{
  "arch": "squeezenet",
  "model": "multi-label image tagger",
  "dataset": "rendered dice on a table",
  "train_examples": 145000,
  "image_size": 32,
  "crop_scale_min": 0.8,
  "horizontal_flip": false,
  "translate": 0.06,
  "norm": "batchnorm",
  "hidden_act": "relu",
  "depths": [3, 6, 3],
  "kernel_size": 3,
  "stem": "single",
  "widths": [128, 256, 512],
  "num_labels": 18,
  "init": "trunc_normal_002",
  "optimizer": "adamw",
  "learning_rate": 0.0017,
  "beta1": 0.9,
  "beta2": 0.999,
  "eps": 1e-06,
  "max_grad_norm": 3.0,
  "max_steps": 25600,
  "batch_size": 512,
  "epochs": 90.4,
  "lr_schedule": "wsd",
  "decay_fraction": 0.2,
  "final_lr_fraction": 0,
  "warmup_steps": 1280,
  "weight_decay": 0.2
}
Rows from block 5 of a small multi-label image tagger, named by matrix and row number. Each number is 200 + 40 x the weight over its row's rms, rounded and kept within 0 to 999. All counts start at 0.
After each channel's rows are labels from the 100 images, of 14848, where the channel reaches its highest value: "top examples" is what is common among them. Only what is clearly more common there than usual is listed. The data: rendered dice on a table. In brackets: how many of the 100, against the usual share in percent.
# sq0: squeeze pointwise conv (model.blocks.5.sq.0.weight, 64x256x1x1), inputs 128-255

sq0.8,197,195,218,229,195,158,157,109,242,170,256,240,137,190,106,159,269,314,281,240,115,160,161,200,179,145,176,217,162,163,183,223,157,195,243,232,131,232,243,150,245,175,181,203,188,73,189,249,198,236,208,267,173,200,213,200,230,223,168,265,229,262,217,101,173,185,174,126,181,260,195,174,170,292,179,177,227,216,235,247,316,193,125,157,202,225,259,245,184,129,207,302,268,146,207,170,178,131,239,196,187,245,254,190,207,139,157,102,163,226,273,163,191,257,264,203,237,159,197,207,110,113,154,194,175,159,174,298
top examples: two on top (86 vs 29.8); white die (43 vs 15.6)

sq0.51,149,185,237,238,265,153,150,195,162,126,261,157,160,179,245,122,208,119,219,235,186,184,176,203,142,154,181,217,185,160,143,137,149,231,197,194,156,240,182,167,198,257,176,168,158,179,126,260,282,229,236,183,275,163,219,172,205,187,118,154,235,221,153,265,128,329,186,143,153,203,232,189,196,192,199,113,130,147,225,171,182,178,246,178,221,257,207,207,196,100,180,132,171,185,148,129,199,183,175,115,174,166,198,277,242,172,190,208,204,272,221,184,181,206,223,163,164,172,121,264,213,241,185,139,184,235,191,186
top examples: white die (89 vs 15.6)

sq0.13,222,171,202,178,198,211,166,190,215,205,196,179,228,195,124,233,166,167,220,171,168,181,170,166,164,183,192,152,238,270,117,233,197,201,194,156,134,248,183,114,158,208,198,167,171,196,165,182,217,162,162,194,222,205,174,158,165,209,156,193,196,225,175,226,248,181,141,281,158,263,174,193,159,215,165,243,188,183,198,215,222,183,199,198,216,162,144,173,148,259,213,169,242,163,221,155,191,169,202,246,224,178,215,223,183,244,185,179,241,142,192,181,225,184,176,171,206,207,210,174,209,234,192,155,173,182,102,160
top examples: orange die (75 vs 16); blue die (38 vs 16.1)

sq0.26,195,206,154,192,68,157,67,200,230,123,194,142,192,233,148,179,100,193,204,217,216,277,169,205,209,193,152,165,197,121,257,181,161,177,214,116,239,192,231,131,222,126,197,197,154,172,101,178,186,145,138,212,199,114,196,203,187,218,113,247,248,240,231,199,195,87,201,288,137,199,161,178,179,210,189,167,155,227,243,220,175,198,198,188,106,199,174,207,144,243,180,198,234,167,219,118,218,110,269,173,205,179,247,141,168,235,253,187,204,221,114,169,160,191,179,214,211,198,230,229,230,216,131,162,143,215,214,190
top examples: grey die (100 vs 15.7); dice: three (73 vs 33.6)

sq0.22,180,182,173,226,188,174,158,230,166,132,163,173,138,217,145,188,172,165,156,253,142,156,193,216,218,133,173,176,209,200,198,211,176,212,197,149,126,195,161,252,218,180,210,150,173,152,164,137,200,130,246,198,180,200,75,218,160,159,124,238,219,132,238,191,267,136,236,226,143,199,142,202,158,154,82,231,196,209,241,241,207,131,239,163,226,193,267,217,205,168,195,234,227,201,186,171,192,136,210,222,201,150,150,149,197,124,195,180,186,134,208,150,190,265,186,178,224,206,156,265,257,247,217,117,176,181,162,183
top examples: purple die (100 vs 15.3)

sq0.45,186,211,151,216,107,165,168,186,177,152,218,199,163,217,214,185,163,198,149,204,211,264,233,204,148,193,162,192,205,233,195,224,171,253,229,145,166,196,234,171,208,164,196,209,186,160,146,180,189,180,181,189,230,194,171,220,141,144,145,230,213,169,224,150,255,204,254,192,178,203,151,184,154,185,144,245,207,190,227,196,198,182,286,186,151,258,200,162,164,184,173,214,196,233,127,166,151,195,199,221,219,185,178,180,215,148,194,231,231,213,161,231,149,254,179,163,239,170,200,282,246,153,232,161,184,153,225,245
top examples: yellow die (100 vs 15.7)

sq0.30,141,180,255,106,70,185,170,105,250,146,192,149,116,248,150,145,205,196,288,170,159,235,196,133,178,135,192,217,149,144,116,195,132,165,216,232,202,306,204,105,194,119,170,222,166,77,148,246,119,208,181,249,135,134,177,161,223,160,141,126,245,237,165,115,169,156,191,181,169,258,184,180,123,193,141,130,218,209,180,164,213,204,115,152,148,278,192,172,146,118,177,210,249,154,209,157,229,158,194,148,189,194,262,159,182,241,202,170,191,260,223,194,180,226,236,177,210,232,206,208,119,171,154,199,152,147,124,205
top examples: two on top (100 vs 29.8); total: 2 (35 vs 6.3)

sq0.33,187,217,284,223,158,254,188,177,171,195,166,165,167,202,192,194,239,232,210,200,180,175,191,207,227,241,244,203,219,151,236,183,208,153,179,234,175,159,184,205,219,154,174,203,226,149,179,216,172,204,198,191,148,166,151,220,259,146,217,217,183,202,166,156,182,179,176,179,174,236,182,196,136,141,183,202,231,222,223,172,227,226,170,209,152,219,227,239,175,198,183,148,229,151,191,144,175,211,227,208,215,161,141,196,190,156,159,163,186,239,205,224,178,258,171,176,230,181,216,184,209,162,190,192,141,185,239,179
top examples: six on top (100 vs 29.7); white die (42 vs 15.6)

sq0.10,227,204,183,191,193,153,26,215,235,194,148,169,265,217,155,160,103,203,200,168,215,150,190,161,220,176,152,164,146,214,294,190,244,213,210,117,203,187,109,219,214,171,181,143,175,193,136,186,181,115,180,225,213,134,173,199,147,239,173,173,196,201,228,184,217,211,190,258,133,157,146,145,192,219,192,187,135,203,237,196,209,198,259,146,166,189,110,249,137,169,187,185,202,201,223,108,232,158,216,203,220,160,210,150,127,160,256,202,172,107,74,228,153,127,210,165,217,201,211,204,239,242,176,149,150,197,253,230
top examples: six on top (79 vs 29.7); total: 6 (28 vs 11.8)

sq0.20,122,240,212,189,209,260,206,172,208,163,185,254,135,214,189,136,234,115,182,215,125,132,156,149,140,241,266,241,176,161,163,178,138,242,161,225,182,216,192,193,150,144,260,130,218,212,170,257,141,214,180,179,139,151,237,210,312,232,241,195,159,269,200,136,160,231,290,140,166,232,228,251,201,227,231,183,200,237,146,184,158,225,208,251,166,226,194,202,127,181,229,169,177,266,293,128,211,177,142,151,217,229,286,207,255,142,207,211,169,232,251,108,292,209,214,171,165,236,191,237,244,143,261,285,186,279,239,162
top examples: one on top (100 vs 30); white die (45 vs 15.6)

sq0.41,119,191,213,192,260,179,160,243,209,99,147,178,195,222,168,222,166,179,201,174,162,155,179,193,163,176,172,206,257,147,205,79,153,223,183,154,207,241,194,154,203,250,186,190,141,167,166,217,173,152,158,227,156,182,210,176,208,171,181,155,214,222,209,174,127,214,175,243,193,213,182,220,195,150,224,116,228,157,172,228,190,212,204,180,304,147,213,178,216,247,200,151,176,212,171,148,286,248,189,76,182,161,164,162,209,177,202,187,209,209,165,154,186,142,178,180,164,149,201,238,223,235,231,134,212,203,148,211
top examples: pink die (100 vs 15.7)

sq0.49,172,199,205,177,143,203,183,175,236,167,239,224,212,175,234,149,189,211,249,163,201,249,188,165,177,210,176,204,237,160,224,140,140,269,213,162,222,205,218,174,158,174,176,175,173,195,93,144,154,195,148,228,231,152,216,158,184,153,167,188,191,215,239,184,154,231,268,181,188,247,195,123,233,176,179,115,171,193,130,226,157,253,241,177,140,210,175,155,195,163,192,202,187,245,194,150,203,221,170,103,179,215,192,153,198,199,231,255,177,226,155,245,160,105,209,210,196,128,200,306,139,182,270,187,164,162,227,296
top examples: yellow die (91 vs 15.7)

sq0.32,216,166,161,187,214,235,131,199,189,168,164,190,144,152,204,181,217,124,143,279,197,220,302,202,156,232,227,196,302,194,208,194,314,401,168,245,186,187,216,221,195,186,153,163,300,239,249,224,227,224,287,176,255,163,183,332,142,267,240,165,152,201,183,180,279,244,238,180,165,223,214,309,177,172,218,235,138,284,389,168,157,221,223,259,197,185,274,192,140,226,304,164,222,253,202,120,218,213,172,216,170,142,157,236,192,181,203,189,307,231,239,187,126,264,201,99,167,264,173,240,211,151,263,216,195,222,213,193
top examples: one on top (100 vs 30); red die (60 vs 15.7); blue die (36 vs 16.1)

sq0.27,183,197,190,162,158,227,210,238,185,148,120,134,133,214,242,156,158,230,139,188,193,209,189,118,182,224,174,151,255,177,154,199,165,232,194,176,207,201,242,233,179,196,166,136,184,217,154,196,215,175,207,160,214,145,176,218,249,225,225,149,195,187,171,191,227,96,201,217,190,217,248,186,186,199,151,198,128,220,220,215,213,216,203,240,149,167,242,229,181,185,219,151,237,201,254,185,184,148,181,199,185,171,180,166,194,189,189,238,164,180,184,186,235,218,212,142,218,296,201,241,216,192,222,161,188,154,160,235
top examples: green die (79 vs 15.7); purple die (35 vs 15.3)

sq0.12,193,212,218,153,160,207,148,132,207,179,207,242,263,201,170,200,177,192,207,185,184,197,172,144,105,235,173,180,246,172,220,110,157,220,194,183,185,226,204,83,144,154,222,134,152,168,103,227,192,244,109,171,242,186,300,148,243,201,203,175,179,211,206,178,135,211,208,234,196,229,236,206,230,210,246,74,217,176,152,239,189,167,192,200,130,182,201,179,174,143,223,220,203,207,174,150,227,269,131,77,128,215,234,173,217,246,128,182,214,234,209,185,212,169,204,188,196,165,247,286,174,185,253,183,231,161,184,255
top examples: green die (83 vs 15.7)

sq0.14,172,176,189,159,224,210,211,146,119,143,218,198,84,162,197,209,232,199,215,163,136,149,174,161,156,162,226,227,198,168,165,191,156,179,214,229,96,226,152,203,298,185,191,197,201,172,184,186,210,244,260,168,196,199,168,203,185,192,177,214,255,149,204,176,132,193,181,98,187,178,209,191,238,99,151,157,222,170,239,184,227,136,177,180,193,273,219,206,224,152,213,166,226,147,144,172,166,121,237,170,181,173,198,200,169,143,197,187,140,171,249,145,176,258,210,199,246,141,157,210,117,171,144,188,177,198,151,145
top examples: three on top (100 vs 29.4); white die (39 vs 15.6)

sq0.16,196,232,172,200,234,323,181,211,160,146,164,276,135,173,224,143,212,81,153,213,198,186,220,139,185,299,304,238,217,157,308,157,193,262,130,206,161,163,195,205,143,149,244,82,239,232,200,240,170,212,197,124,151,161,200,243,250,230,251,160,147,219,155,165,194,213,327,201,156,199,234,269,217,156,262,185,142,293,199,128,136,276,202,255,199,149,188,171,114,214,263,134,128,306,230,166,231,151,164,166,151,183,214,217,262,182,221,223,232,215,219,274,274,197,180,120,160,242,168,181,253,116,271,246,200,287,265,158
top examples: one on top (100 vs 30); white die (38 vs 15.6); yellow die (36 vs 15.7)

sq0.43,129,195,254,183,284,177,169,247,201,132,211,207,153,202,236,140,144,122,190,190,203,195,188,151,203,227,165,162,179,159,184,97,113,222,206,141,163,196,208,140,133,199,182,140,186,172,145,148,204,148,184,201,188,145,235,164,189,216,174,186,205,178,232,168,114,352,218,157,267,227,184,172,193,240,197,92,187,212,140,196,166,185,241,198,220,216,146,186,197,124,218,175,230,189,162,123,205,164,201,68,170,196,190,133,205,171,218,251,190,255,105,175,162,139,162,158,141,188,193,271,259,227,208,146,148,252,196,233
top examples: white die (100 vs 15.6)

sq0.40,167,190,208,224,249,185,207,284,98,193,251,201,178,204,264,280,249,178,90,250,243,214,154,205,226,140,198,154,214,206,224,189,173,187,175,217,170,121,261,162,204,251,221,279,217,112,200,186,213,190,192,112,194,215,179,202,191,140,200,294,121,254,233,225,177,188,188,142,213,153,247,147,237,180,144,224,229,170,246,226,219,122,155,202,228,92,241,218,202,191,185,236,199,182,120,172,143,245,191,198,201,237,163,156,242,202,174,246,120,237,213,217,207,226,144,214,105,145,242,192,197,180,121,206,157,96,189,175
top examples: four on top (100 vs 30.2); yellow die (39 vs 15.7)

sq0.47,193,154,167,188,214,148,125,199,236,176,210,153,223,206,153,185,110,178,207,155,242,187,229,178,173,171,145,174,161,228,202,221,188,249,211,91,136,214,259,212,162,138,155,190,161,213,127,158,189,187,191,199,231,131,198,192,183,168,171,222,210,205,233,167,236,174,171,256,162,247,159,135,217,232,113,220,193,171,227,184,212,156,201,154,173,174,159,147,130,176,184,194,213,172,174,151,157,154,205,213,217,196,246,164,178,149,225,198,254,209,168,191,179,167,184,124,214,249,166,296,203,237,201,135,199,176,167,162
top examples: blue die (100 vs 16.1)

sq0.42,172,158,155,194,245,201,168,204,142,150,251,167,136,142,291,144,262,139,199,210,227,126,166,160,202,184,209,252,170,179,160,214,171,241,210,239,141,211,166,271,245,208,158,234,245,244,240,268,306,246,260,133,314,153,215,193,206,240,152,176,250,196,131,307,166,184,188,181,143,168,278,232,252,168,173,189,113,240,200,197,191,214,198,191,186,261,215,180,206,130,182,116,144,211,169,159,210,167,192,210,151,192,163,310,229,135,238,215,196,245,267,147,219,237,268,201,235,150,133,219,160,198,215,166,229,243,167,134
top examples: three on top (100 vs 29.4); white die (52 vs 15.6)

sq0.25,181,192,264,212,97,192,117,220,205,132,205,143,201,176,218,172,168,190,238,218,184,264,192,210,187,211,181,201,261,178,239,53,158,192,222,161,172,228,218,124,176,141,181,143,155,193,118,213,226,179,172,200,238,182,224,141,236,214,142,191,239,236,164,198,99,152,195,275,143,234,206,211,189,198,196,50,150,190,134,222,232,201,206,209,116,170,209,173,149,252,172,140,233,195,224,129,231,145,205,48,183,182,206,201,214,234,223,215,168,243,209,204,203,205,194,209,154,152,218,222,143,200,147,169,180,195,213,203
top examples: orange die (100 vs 16)

sq0.61,186,225,161,188,257,200,308,167,196,233,67,239,215,160,129,187,185,213,114,242,126,205,213,210,191,228,179,111,222,219,169,181,209,218,8,235,210,64,231,194,160,156,226,217,210,175,225,197,266,136,192,154,233,222,125,172,212,100,189,239,83,230,241,109,153,131,154,180,232,143,121,209,213,141,135,184,221,194,195,228,211,131,177,131,214,136,227,213,249,211,197,211,153,156,152,235,263,161,174,193,198,272,174,155,239,214,208,119,186,200,190,110,216,188,158,253,72,145,231,223,152,170,242,205,185,186,125,173
top examples: four on top (100 vs 30.2); blue die (41 vs 16.1); red die (34 vs 15.7); total: 4 (28 vs 9.3)

sq0.63,227,210,184,189,169,177,183,228,161,224,181,167,218,229,254,113,195,150,172,229,239,179,206,172,163,234,186,169,185,181,260,229,175,234,195,160,108,177,205,161,165,180,176,175,198,160,168,145,191,163,225,131,256,241,160,190,204,206,246,180,176,154,192,248,197,178,199,249,187,212,189,262,266,211,111,217,236,169,226,193,167,154,180,136,230,207,190,134,183,187,214,185,260,221,220,174,112,189,217,224,224,116,227,234,160,157,201,228,201,235,145,223,187,218,181,160,183,196,173,256,182,177,202,213,182,195,189,133
top examples: red die (100 vs 15.7)

sq0.2,211,191,172,186,237,192,206,230,177,240,272,214,155,231,245,136,284,229,241,193,225,187,201,235,192,159,242,266,125,210,258,132,164,181,259,201,97,236,157,181,223,135,192,207,247,172,206,181,151,207,165,145,135,205,208,142,183,178,115,219,105,258,174,160,201,200,169,223,163,221,140,157,210,211,162,177,211,132,191,215,197,271,205,75,201,192,241,169,163,199,146,209,216,238,257,205,178,216,233,174,232,224,153,240,278,117,167,263,235,164,203,200,186,175,134,157,218,108,198,218,195,134,140,243,263,209,221,227
top examples: two on top (93 vs 29.8); yellow die (34 vs 15.7)

sq0.24,163,229,174,220,223,214,140,285,158,156,200,97,124,223,290,184,204,94,144,219,263,123,231,179,147,200,207,184,230,168,246,118,157,244,276,236,143,165,200,191,214,255,217,185,235,105,174,256,234,217,183,173,266,181,121,231,177,213,249,144,201,255,139,179,144,217,182,218,195,167,265,250,197,195,94,127,164,165,177,166,222,224,146,229,149,216,210,224,193,198,189,85,169,141,221,169,196,247,188,101,181,189,196,222,247,166,237,267,241,207,178,231,241,211,168,184,195,271,226,162,196,158,208,183,177,161,227,207
top examples: five on top (100 vs 29.7); white die (42 vs 15.6)

sq0.21,222,199,124,218,124,168,187,205,161,186,201,180,168,207,200,191,149,183,155,213,227,265,243,200,178,187,168,185,235,228,249,223,189,227,276,111,198,193,225,214,190,163,189,225,184,169,161,163,199,158,185,194,205,176,161,234,132,181,162,225,223,170,190,157,248,178,254,226,175,215,157,201,139,182,150,233,193,183,224,189,180,166,250,209,161,240,193,153,160,218,185,202,188,217,199,196,145,188,229,218,221,222,173,168,210,165,220,232,246,184,147,207,163,254,174,157,201,211,219,256,225,186,193,176,177,168,221,228
top examples: yellow die (100 vs 15.7)

sq0.59,156,238,192,236,147,181,213,131,184,157,197,173,99,179,134,135,248,185,171,222,116,164,218,193,54,138,190,149,142,172,134,160,110,164,137,209,156,177,173,122,218,218,210,228,214,96,217,200,218,228,211,138,193,215,169,181,143,162,114,229,117,234,202,164,129,146,143,84,155,234,115,139,199,197,117,149,173,147,198,190,246,174,197,111,185,195,244,261,197,128,132,190,277,172,109,178,145,163,240,148,220,180,164,170,224,203,154,138,148,190,213,160,201,261,133,231,121,260,85,183,152,151,158,177,151,142,185,218
top examples: five on top (99 vs 29.7); white die (40 vs 15.6); yellow die (38 vs 15.7)

sq0.44,198,177,237,243,188,185,142,226,211,208,174,192,197,214,198,139,147,97,222,216,182,135,224,134,218,217,192,161,191,131,230,171,170,214,170,149,123,202,210,220,171,179,165,160,161,160,162,150,215,112,249,165,234,236,178,166,214,127,180,167,198,152,211,208,158,191,208,228,148,199,159,184,169,182,90,167,202,140,202,171,159,170,229,158,256,129,156,165,183,216,194,178,234,228,173,147,218,154,206,182,189,171,225,191,192,188,160,157,191,215,101,143,195,156,162,125,170,179,209,282,245,268,220,201,139,210,150,120
top examples: red die (100 vs 15.7)

sq0.52,155,211,229,230,251,139,110,158,210,149,201,119,136,171,115,145,240,139,248,211,128,144,209,202,154,144,147,215,131,183,118,196,136,210,203,191,100,226,214,183,227,193,211,213,145,122,151,231,175,182,202,192,150,204,189,200,231,189,118,246,242,253,204,136,206,297,172,162,171,252,158,154,131,235,144,180,173,198,210,223,261,132,130,114,221,229,241,257,187,177,179,222,262,129,255,131,152,135,226,184,223,181,227,176,210,136,146,218,167,220,249,146,226,233,237,199,225,181,151,271,245,237,189,185,101,149,121,179
top examples: white die (100 vs 15.6)

sq0.55,197,233,231,255,144,158,175,186,225,153,159,107,139,212,151,140,222,132,168,236,171,190,242,247,126,129,152,133,168,219,147,204,139,178,185,185,120,197,144,202,132,212,213,199,185,182,196,238,241,222,232,159,222,193,168,204,169,168,92,164,148,239,182,209,243,157,193,178,185,234,113,135,197,220,112,227,157,107,184,154,218,113,234,99,176,163,227,232,197,141,146,170,200,180,176,178,183,216,176,205,241,143,181,248,241,135,183,203,207,214,162,246,219,242,150,204,188,263,110,239,215,219,231,160,160,186,217,177
top examples: five on top (100 vs 29.7); white die (45 vs 15.6)

sq0.39,128,254,208,99,172,147,235,153,144,134,181,189,110,186,227,146,151,229,179,148,197,234,253,157,144,232,131,171,234,157,233,129,186,209,228,179,195,182,231,128,131,169,221,224,159,169,239,141,167,220,262,199,240,216,223,243,251,208,210,132,150,189,243,171,225,130,130,201,274,209,220,213,165,244,168,150,143,226,238,229,209,190,172,221,208,203,146,207,235,172,278,187,160,139,221,208,236,143,188,128,217,209,223,213,119,239,180,171,200,240,173,222,176,210,178,208,139,251,175,249,172,121,167,187,113,223,249,272
top examples: five on top (100 vs 29.7); red die (39 vs 15.7)

sq0.62,186,176,198,201,92,154,146,148,170,115,221,157,164,223,189,198,149,223,210,184,248,308,213,220,212,247,161,147,185,137,175,135,182,170,167,170,301,197,241,131,209,135,199,226,130,228,126,196,219,207,133,249,197,123,261,221,233,208,102,250,176,234,220,215,196,136,197,234,148,195,190,196,159,175,264,142,176,253,167,262,203,231,196,250,126,218,231,198,174,239,221,161,180,193,132,136,265,187,233,144,199,211,241,199,169,268,268,177,224,261,199,222,175,208,166,242,202,160,200,173,204,164,175,169,193,208,223,173
top examples: grey die (100 vs 15.7); four on top (63 vs 30.2)

sq0.5,199,175,176,245,153,205,196,224,137,235,236,174,193,152,191,147,320,226,173,220,245,203,199,251,200,110,185,230,195,214,164,124,189,203,237,237,177,216,147,217,207,191,198,307,302,91,267,184,144,234,141,147,148,228,159,161,163,216,112,250,118,223,209,203,178,198,132,132,224,222,107,186,187,222,111,162,187,166,178,216,275,213,213,130,233,204,194,230,211,181,138,224,281,156,244,230,146,203,230,174,250,209,164,169,215,198,157,271,240,132,217,179,220,169,114,249,153,155,134,193,192,233,135,281,108,79,180,205
top examples: six on top (98 vs 29.7); blue die (45 vs 16.1)

sq0.31,130,172,205,185,152,200,153,128,203,114,246,221,176,222,208,109,185,222,192,199,189,236,228,198,163,204,207,213,181,142,216,95,138,207,187,192,195,209,284,134,178,136,166,171,172,167,129,224,268,207,185,173,247,154,312,223,264,176,195,188,184,239,201,212,146,218,193,205,184,230,226,257,191,218,264,87,146,185,233,255,209,190,145,165,191,200,224,165,192,126,242,217,163,176,103,136,271,249,148,68,145,188,197,202,221,217,128,147,227,301,234,155,183,149,221,184,181,136,163,256,184,185,188,146,250,208,205,226
top examples: teal die (100 vs 16.1)

sq0.34,239,176,145,177,180,161,188,179,137,181,198,134,206,239,211,134,206,158,169,234,212,254,216,214,164,208,151,135,214,204,244,236,183,225,180,148,131,195,215,147,180,164,161,202,169,174,165,128,199,185,193,150,228,213,160,189,166,217,230,188,163,128,210,251,223,136,219,247,133,227,160,244,254,234,115,239,234,136,224,184,197,107,169,132,242,186,188,138,176,190,188,235,262,199,179,180,104,205,246,233,190,112,170,239,139,134,181,220,181,230,168,184,173,258,166,121,168,226,181,223,194,159,206,206,184,135,182,161
top examples: red die (99 vs 15.7)

sq0.46,184,155,168,199,271,176,184,171,166,141,262,165,170,174,207,123,224,165,122,223,159,191,189,160,253,180,161,161,173,200,173,227,245,217,190,209,149,221,189,296,232,229,155,172,202,313,215,244,305,223,318,167,251,215,145,207,157,265,139,166,244,216,151,315,269,162,171,237,144,239,260,226,198,191,165,258,180,168,246,232,153,163,209,166,229,225,236,136,224,106,158,131,132,153,190,177,149,199,157,249,168,238,208,250,218,187,265,153,236,188,287,191,200,257,298,192,141,171,180,203,173,218,198,144,233,199,168,141
top examples: three on top (95 vs 29.4); blue die (38 vs 16.1); red die (36 vs 15.7)

sq0.1,152,247,252,141,184,174,181,254,236,164,102,163,159,226,225,163,138,202,155,159,179,151,155,163,224,192,171,161,149,186,211,177,164,228,195,204,142,195,187,233,185,191,241,170,125,160,168,147,148,165,186,222,251,161,156,186,229,197,177,165,208,192,244,191,226,123,150,234,191,183,194,158,202,148,129,203,160,171,262,216,236,178,230,133,217,168,243,267,201,129,173,158,225,183,232,191,234,189,233,185,242,137,196,114,179,175,176,223,172,191,148,247,182,227,202,179,220,234,165,253,276,278,230,159,151,228,187,205
top examples: pink die (86 vs 15.7)

sq0.6,189,144,196,170,147,139,172,251,226,204,183,90,144,222,281,160,279,155,241,142,262,166,173,121,155,123,137,270,147,184,227,224,175,220,222,188,125,243,175,212,231,157,142,274,234,179,204,199,175,211,241,188,241,230,159,190,158,178,113,180,209,224,130,205,237,141,143,214,139,235,149,134,147,170,123,225,161,119,214,189,182,151,161,97,199,235,209,139,217,149,137,173,190,180,245,162,131,162,195,241,225,167,197,196,158,148,190,270,195,205,216,162,163,227,166,213,249,171,200,259,201,204,166,188,177,134,170,188
top examples: red die (100 vs 15.7)

sq0.36,164,209,207,236,190,239,180,142,142,146,182,213,131,157,137,216,214,240,211,219,114,137,221,223,208,236,247,136,225,166,207,171,154,215,198,230,143,135,155,185,257,177,202,161,161,101,178,152,150,126,238,172,102,212,140,234,216,99,204,239,168,134,235,145,160,134,193,122,187,236,141,198,124,134,159,180,265,235,256,170,235,218,128,200,211,219,234,246,202,208,215,235,284,152,165,133,203,169,254,177,215,139,211,158,183,148,165,112,201,215,240,186,191,230,166,230,174,172,152,206,170,184,191,135,158,142,177,182
top examples: six on top (100 vs 29.7)

sq0.56,207,156,171,141,163,183,212,160,157,171,186,165,181,213,239,152,185,203,224,184,189,252,193,173,134,206,176,188,224,257,226,225,176,237,225,161,191,172,233,202,189,198,127,202,173,191,131,138,173,211,228,157,216,175,187,195,223,217,250,173,208,180,168,238,229,118,222,242,157,235,213,202,267,211,161,239,211,208,225,229,192,166,210,157,175,163,241,158,176,190,153,196,252,220,225,205,133,183,180,220,198,139,166,192,157,220,157,226,187,177,164,145,188,231,194,171,238,231,172,238,202,169,242,166,237,150,218,229
top examples: green die (98 vs 15.7)

sq0.35,187,191,190,182,113,180,84,212,187,170,196,146,226,236,220,135,166,159,195,224,214,253,187,201,211,208,129,171,216,209,331,204,200,250,214,143,184,195,229,196,210,111,153,228,157,196,80,178,183,161,154,193,204,170,211,212,235,212,245,172,195,184,202,236,184,83,233,290,97,197,174,200,254,204,160,209,217,198,205,176,188,181,199,155,209,160,179,176,148,217,193,153,245,233,226,142,222,181,225,193,194,185,206,202,163,184,246,231,169,243,135,195,165,190,189,196,167,240,206,261,192,207,204,164,187,196,204,191
top examples: black die (84 vs 16)

sq0.58,189,223,235,125,148,165,207,124,275,178,191,199,195,253,153,147,196,232,305,146,139,179,205,154,148,117,147,218,166,183,158,239,124,164,233,179,131,268,167,102,138,194,164,174,143,100,197,211,111,249,194,253,103,200,237,202,183,254,133,124,243,208,140,119,144,170,157,137,229,248,181,179,214,253,188,152,222,136,165,223,197,202,179,123,212,249,178,159,191,115,177,220,188,145,217,212,159,221,174,153,204,210,252,172,163,156,123,180,187,205,204,240,144,201,248,201,242,176,239,194,104,143,132,201,207,201,284,267
top examples: two on top (100 vs 29.8)